config.toml
translate = 0.12
encoder_widths = [32, 64, 128, 256]
latent_channels = 16
optimizer = "muon"
muon_scale = "match_rms_adamw"
lr = 0.0051
batch_size = 256
Rows from block 10 of the encoder, named by matrix and row number. Each number is 50 + 15 x the weight over its row's rms, rounded and kept within 0 to 99. All counts start at 0. After the name is the row's rms in percent of the matrix's.
# convs0: expand pointwise conv (encoder.blocks.10.convs.0.weight, 384x128x1x1), inputs 0-127
convs0.203 081:59 54 44 42 53 29 53 46 20 39 56 43 26 61 38 31 50 28 73 32 13 49 80 50 66 60 70 64 37 32 54 44 29 53 48 57 52 51 50 44 46 56 60 46 58 47 44 44 56 38 39 40 33 45 12 45 67 30 38 39 41 38 58 29 32 53 50 51 64 55 57 56 52 85 61 67 19 81 62 41 70 61 71 79 50 55 62 23 63 37 55 17 18 28 56 56 62 34 61 42 57 34 50 27 50 59 43 50 50 47 67 41 35 64 76 33 47 69 40 47 36 62 52 73 72 42 63 28
convs0.204 094:37 51 85 41 69 52 63 59 43 62 75 75 58 39 22 71 39 69 46 47 40 55 22 41 49 66 53 63 60 57 53 50 39 45 19 40 63 47 30 75 37 37 64 20 50 34 75 55 72 45 50 65 62 65 78 55 48 42 44 47 51 85 65 25 73 66 33 54 78 41 21 46 30 34 54 56 55 56 55 59 45 48 35 61 58 32 34 51 39 49 47 52 54 37 36 44 47 38 30 60 53 67 38 52 62 43 58 31 57 34 41 14 69 60 69 39 53 43 42 56 83 71 25 58 70 71 43 47
convs0.205 086:22 51 24 62 63 72 58 50 51 62 75 54 61 50 32 42 37 61 53 59 32 58 37 62 31 55 63 46 28 55 50 68 49 49 54 48 37 48 49 48 32 67 65 44 21 56 68 69 58 37 60 24 56 49 57 70 46 61 55 54 14 37 81 62 53 64 43 55 42 85 51 55 19 63 50 30 49 60 57 72 70 38 52 37 63 44 80 20 48 48 39 61 41 47 55 33 28 66 54 46 77 26 70 34 40 40 42 29 30 26 36 09 48 56 40 30 52 44 36 77 63 33 37 49 54 52 41 42
convs0.206 116:54 60 61 45 38 53 53 32 55 57 27 35 59 33 64 57 60 41 80 47 39 64 57 61 52 74 84 30 51 52 77 53 54 49 67 51 38 68 75 16 55 47 40 51 54 39 42 32 34 17 48 53 56 78 34 62 54 42 68 43 36 26 43 57 54 64 65 72 91 41 40 54 62 43 25 68 66 49 44 66 35 31 45 45 44 57 55 43 70 61 58 50 47 46 47 56 43 66 45 30 41 37 67 47 51 66 29 53 26 40 21 36 47 71 35 45 43 83 56 32 51 60 38 17 35 45 21 78
convs0.207 099:37 38 36 41 52 41 63 66 55 53 47 65 45 48 42 74 35 40 53 59 55 64 79 65 53 40 42 49 58 53 43 21 45 55 56 58 69 57 70 84 53 53 20 56 32 76 63 44 09 54 48 71 44 69 51 39 55 77 55 51 54 44 57 35 56 80 39 30 52 49 55 43 33 81 48 78 35 64 74 37 41 69 45 59 35 61 51 46 42 72 53 68 49 42 54 43 40 76 76 12 57 57 64 35 67 50 81 44 54 72 54 40 16 62 69 65 29 43 36 53 40 26 41 65 35 54 43 41
convs0.208 083:62 54 61 49 57 74 27 27 47 35 45 37 32 37 66 39 46 51 63 32 32 46 31 20 67 57 46 27 51 78 41 35 73 51 56 54 50 39 36 36 49 46 47 54 57 31 77 70 73 60 52 38 52 49 39 22 55 64 50 60 82 64 34 36 50 53 71 57 47 75 55 93 57 50 66 61 55 41 33 33 31 36 60 58 51 27 57 77 74 37 53 56 43 25 46 51 48 40 58 25 50 39 60 65 63 45 69 52 54 57 87 63 52 28 44 30 60 65 49 88 46 45 32 38 57 68 71 56
convs0.209 102:47 46 64 21 41 67 44 60 46 30 61 35 74 30 44 23 65 82 28 33 20 67 52 50 47 35 30 38 56 65 30 57 30 52 57 54 39 48 50 44 10 52 69 52 41 45 30 47 37 21 67 45 34 38 55 49 45 41 63 36 35 31 49 61 48 53 51 51 58 41 56 60 43 27 57 14 17 49 47 48 71 46 47 60 44 56 45 18 51 38 46 64 28 67 37 62 71 40 66 61 43 38 49 31 23 53 55 36 27 59 54 36 65 61 38 45 67 64 47 67 67 28 44 88 72 42 54 50
convs0.210 118:19 47 75 59 65 48 64 33 60 43 67 25 37 59 66 65 44 97 62 77 54 26 67 69 71 67 66 57 49 50 72 42 72 61 67 57 46 66 30 47 64 60 30 63 51 45 48 60 42 36 66 57 32 39 36 49 51 39 47 65 43 61 41 42 21 29 73 63 83 63 69 69 62 71 46 72 55 68 35 66 47 24 55 53 63 34 33 61 57 54 58 51 44 49 55 48 89 50 65 60 60 45 61 62 42 49 38 68 45 53 22 57 62 40 35 57 51 72 53 39 45 65 36 28 33 27 47 54
convs0.211 101:78 25 30 29 46 15 78 54 44 60 60 50 42 65 68 35 46 45 54 43 37 58 48 77 41 21 75 46 62 46 32 48 50 38 49 39 38 92 33 50 33 30 65 33 47 44 48 56 49 67 53 62 61 57 45 56 46 57 88 51 58 33 27 66 51 50 45 64 62 55 70 49 60 38 41 58 89 62 51 64 54 79 45 55 50 45 62 56 36 42 54 47 23 51 67 66 39 51 76 53 67 55 35 51 34 36 41 62 59 61 55 62 30 35 61 61 69 39 90 52 79 62 30 41 41 40 32 65
convs0.212 101:72 22 37 61 59 81 39 33 76 38 58 46 62 58 80 65 56 56 59 49 59 32 31 25 11 54 41 75 44 67 47 58 57 57 53 56 47 50 56 28 32 60 80 64 61 76 45 34 26 33 53 30 56 58 71 54 45 73 47 63 43 55 41 55 49 49 75 50 51 52 30 64 58 61 42 68 63 32 70 11 27 55 38 43 65 46 46 59 78 54 47 50 41 45 51 59 48 41 22 74 57 47 33 38 61 44 46 65 69 41 37 59 30 70 46 43 53 20 25 43 62 43 50 46 37 36 79 40
convs0.213 076:76 40 71 25 58 64 50 24 44 76 51 58 57 65 54 77 54 37 42 84 55 50 36 64 52 32 67 53 71 30 49 46 57 53 74 36 54 59 49 43 10 46 49 53 57 20 63 50 61 25 47 41 67 63 48 37 56 28 65 39 48 57 68 59 31 57 60 44 56 42 62 51 55 75 22 57 37 48 86 56 55 62 57 44 38 40 44 39 60 35 59 28 20 30 49 33 48 40 61 34 66 40 26 46 61 27 45 33 64 77 47 78 50 54 35 22 64 43 58 73 30 62 60 63 45 28 53 35
convs0.214 118:49 50 42 49 51 46 71 45 33 34 13 57 73 38 39 64 23 27 38 50 35 35 47 58 39 54 47 91 30 50 67 39 60 39 48 70 97 51 49 48 55 34 43 33 55 23 48 23 61 36 33 49 30 41 49 85 34 33 42 54 55 33 43 59 52 61 53 56 57 33 61 66 48 39 47 29 36 46 69 38 74 33 58 79 56 45 41 08 33 57 58 16 53 42 38 49 45 50 53 40 49 46 69 67 55 50 28 27 71 33 37 53 57 49 36 37 48 55 66 56 49 60 56 63 22 49 59 56
convs0.215 121:51 59 84 54 60 30 72 66 64 45 37 53 83 50 37 58 42 82 39 64 33 46 51 64 43 41 51 70 78 45 67 65 44 55 32 61 59 49 39 63 49 67 65 35 45 21 64 52 51 44 76 38 47 81 59 44 43 71 45 34 40 48 58 38 54 64 58 32 41 63 23 48 77 38 42 54 68 47 82 59 33 38 59 69 36 46 10 45 56 56 48 42 58 47 46 32 52 16 14 43 45 93 54 43 71 44 41 61 14 59 56 38 42 50 48 59 51 48 55 39 59 57 60 41 64 50 72 50
convs0.216 111:38 55 32 26 42 57 74 44 67 54 42 55 56 62 59 42 65 38 73 27 43 31 47 39 46 48 33 37 46 94 28 10 62 41 44 69 42 42 72 64 19 47 47 78 44 76 38 55 85 50 58 67 32 44 56 36 74 39 47 25 58 21 73 48 34 52 44 55 74 31 54 75 71 66 44 66 50 56 47 45 47 46 62 34 63 37 28 55 63 62 41 66 42 52 58 42 80 42 56 52 68 50 68 46 30 49 70 55 33 57 53 35 52 41 40 55 56 31 67 46 43 27 69 46 25 53 54 61
convs0.217 102:72 46 64 38 78 66 62 55 66 62 77 53 62 61 61 41 46 78 61 35 33 47 67 59 69 63 55 35 58 65 56 10 35 54 35 29 34 66 47 33 66 67 43 44 64 11 49 55 69 66 53 56 17 75 43 76 49 50 27 58 37 59 62 71 48 61 50 67 54 47 60 40 47 34 61 43 52 72 65 81 28 05 64 55 48 60 71 53 42 60 31 73 15 47 39 59 47 27 47 46 46 63 49 55 44 45 47 28 58 53 46 40 45 48 43 52 64 37 53 63 53 50 24 62 49 64 60 61
convs0.218 090:36 46 03 21 43 59 56 35 24 54 47 60 40 63 50 42 71 48 56 30 61 67 56 80 33 21 33 53 65 32 76 42 41 49 62 57 57 49 45 40 50 55 76 51 79 59 78 59 71 58 43 54 50 23 47 48 41 46 56 33 53 51 41 77 37 57 41 55 48 65 63 69 72 54 55 67 42 71 25 73 71 67 64 45 54 57 84 58 52 29 25 49 80 60 48 62 62 21 46 47 70 30 57 56 50 40 58 56 59 64 57 34 34 39 49 64 36 66 65 38 40 47 83 49 60 63 60 43
convs0.219 100:66 46 44 62 71 53 45 53 36 67 30 39 56 36 46 70 72 33 54 26 45 51 47 64 60 58 53 52 47 21 54 16 44 38 48 43 32 33 70 51 49 38 48 56 22 44 80 64 27 09 53 39 41 55 78 75 53 37 67 45 44 31 30 47 74 48 47 50 67 74 54 44 34 58 58 27 46 23 50 64 51 55 67 41 46 53 48 57 62 46 35 31 41 36 32 64 67 55 44 51 40 57 37 56 40 40 38 22 44 43 83 63 75 52 71 43 25 15 51 46 61 36 60 68 54 38 11 52
convs0.220 119:57 46 38 50 74 48 86 88 39 50 40 62 50 62 16 70 30 55 49 29 66 61 53 33 42 37 26 61 31 64 33 31 42 60 50 50 94 63 48 55 61 39 41 57 84 44 61 62 40 49 51 53 47 45 75 73 60 46 29 22 67 41 60 61 37 58 50 67 35 68 50 38 59 39 52 05 41 75 48 69 50 45 41 45 42 50 58 43 42 63 35 57 67 52 55 45 68 40 62 43 54 73 40 69 45 62 52 47 34 39 33 53 48 80 67 44 82 61 50 42 48 35 21 53 57 65 39 39
convs0.221 096:47 17 12 54 20 41 54 40 63 58 37 44 21 53 41 40 61 32 48 69 69 70 21 37 48 32 70 56 44 58 80 39 59 50 42 57 59 89 51 64 50 56 71 59 46 56 38 36 59 55 78 50 47 61 38 30 46 41 53 51 47 59 47 30 35 22 38 64 45 21 46 55 67 36 39 50 51 57 26 68 35 45 27 72 35 42 47 53 56 61 84 77 29 42 50 41 43 69 19 36 37 72 47 61 38 66 53 31 27 58 39 54 67 34 45 59 52 55 38 55 38 26 44 45 48 59 67 65
convs0.222 078:47 46 44 64 75 47 36 60 18 74 33 65 38 78 28 57 22 34 47 45 50 62 48 29 37 42 60 70 29 53 40 42 68 53 48 52 66 56 42 27 68 45 27 45 58 39 68 69 56 39 64 58 48 78 44 56 78 43 20 39 53 47 61 66 23 49 61 69 51 41 48 27 29 41 58 41 42 67 64 54 43 50 45 51 43 38 47 49 30 03 49 41 53 67 70 56 21 32 46 29 46 50 56 49 71 23 26 73 68 52 42 62 57 66 34 40 64 41 40 36 41 70 66 80 48 70 44 46
convs0.223 082:35 39 66 81 49 69 69 56 61 56 12 34 53 51 70 76 73 55 51 45 50 50 68 51 66 36 57 63 47 49 68 73 29 38 60 67 55 66 44 87 34 30 57 73 37 50 45 46 36 58 68 44 68 16 56 63 58 24 81 43 59 49 45 21 20 46 47 65 45 57 56 46 53 63 35 64 65 42 54 66 25 60 31 51 78 54 59 45 48 46 48 46 55 31 59 63 68 55 39 72 40 52 59 55 34 58 57 49 51 33 65 02 42 47 45 57 44 51 36 60 41 30 60 80 38 53 66 35
convs0.224 073:27 46 61 54 52 49 43 82 44 41 63 36 32 65 55 20 66 60 21 67 84 57 39 49 46 69 66 61 49 71 48 75 74 60 47 22 62 60 47 47 32 42 70 50 42 48 35 45 32 57 66 67 51 38 28 72 20 35 58 48 49 15 30 50 64 75 54 50 25 55 33 64 44 74 47 48 56 59 40 70 73 28 68 82 49 30 28 18 49 46 35 46 38 24 57 43 66 52 70 69 50 68 53 44 48 40 36 27 66 55 48 58 58 32 42 37 61 37 50 55 47 58 51 67 37 49 59 40
convs0.225 092:33 24 30 59 68 51 45 32 45 81 45 40 67 51 66 49 48 55 22 70 57 43 48 38 49 42 63 55 74 51 35 09 59 53 40 36 36 45 37 73 53 63 76 55 41 50 60 63 67 75 62 67 55 56 45 41 57 42 62 43 34 86 40 44 41 78 40 73 50 69 21 48 60 41 44 43 60 48 33 48 46 81 63 30 53 32 60 46 50 42 58 37 54 33 52 30 73 60 66 39 49 78 41 61 47 34 57 82 68 29 59 46 61 31 26 40 75 31 46 53 37 59 52 55 54 21 79 44
convs0.226 117:51 35 52 47 69 65 30 64 54 72 28 45 55 49 42 78 82 49 41 72 44 53 46 37 35 56 54 63 50 09 75 81 53 33 29 41 42 31 73 44 26 39 41 61 55 39 49 60 60 40 68 54 72 62 62 61 55 28 23 44 37 74 53 42 72 63 43 37 61 89 53 48 54 52 25 47 43 56 40 19 33 48 36 51 43 50 68 57 44 59 62 54 29 34 74 54 67 56 54 48 13 38 45 64 52 62 69 56 24 51 39 49 51 38 40 40 33 44 30 08 57 60 50 55 60 52 57 46
convs0.227 107:53 44 69 45 56 68 69 60 35 24 65 48 41 60 53 53 33 47 69 56 41 39 60 76 79 48 51 59 36 46 59 44 20 27 53 29 63 24 41 76 68 42 65 64 24 34 39 59 48 44 63 37 55 26 66 63 38 31 50 32 61 64 70 45 60 33 28 70 61 61 76 33 41 49 49 54 24 48 31 36 49 52 57 41 33 56 58 69 74 60 65 61 56 35 47 75 31 65 67 62 64 56 64 55 44 37 22 48 62 62 52 71 59 21 61 49 45 15 29 67 66 74 55 73 73 48 41 47
convs0.228 096:48 82 42 94 48 57 59 47 27 53 63 39 26 52 37 59 58 86 68 36 34 76 29 20 53 51 55 55 42 45 76 67 32 42 28 50 60 46 48 48 45 68 26 50 55 49 46 57 54 49 34 64 57 62 48 30 42 23 61 27 21 78 46 11 49 44 71 47 55 52 61 48 53 55 49 66 49 59 50 65 36 45 52 55 46 46 48 43 33 47 55 77 40 82 46 68 59 37 43 48 58 23 61 34 33 33 61 38 48 59 28 52 31 55 40 55 44 65 40 57 59 61 04 55 51 36 26 51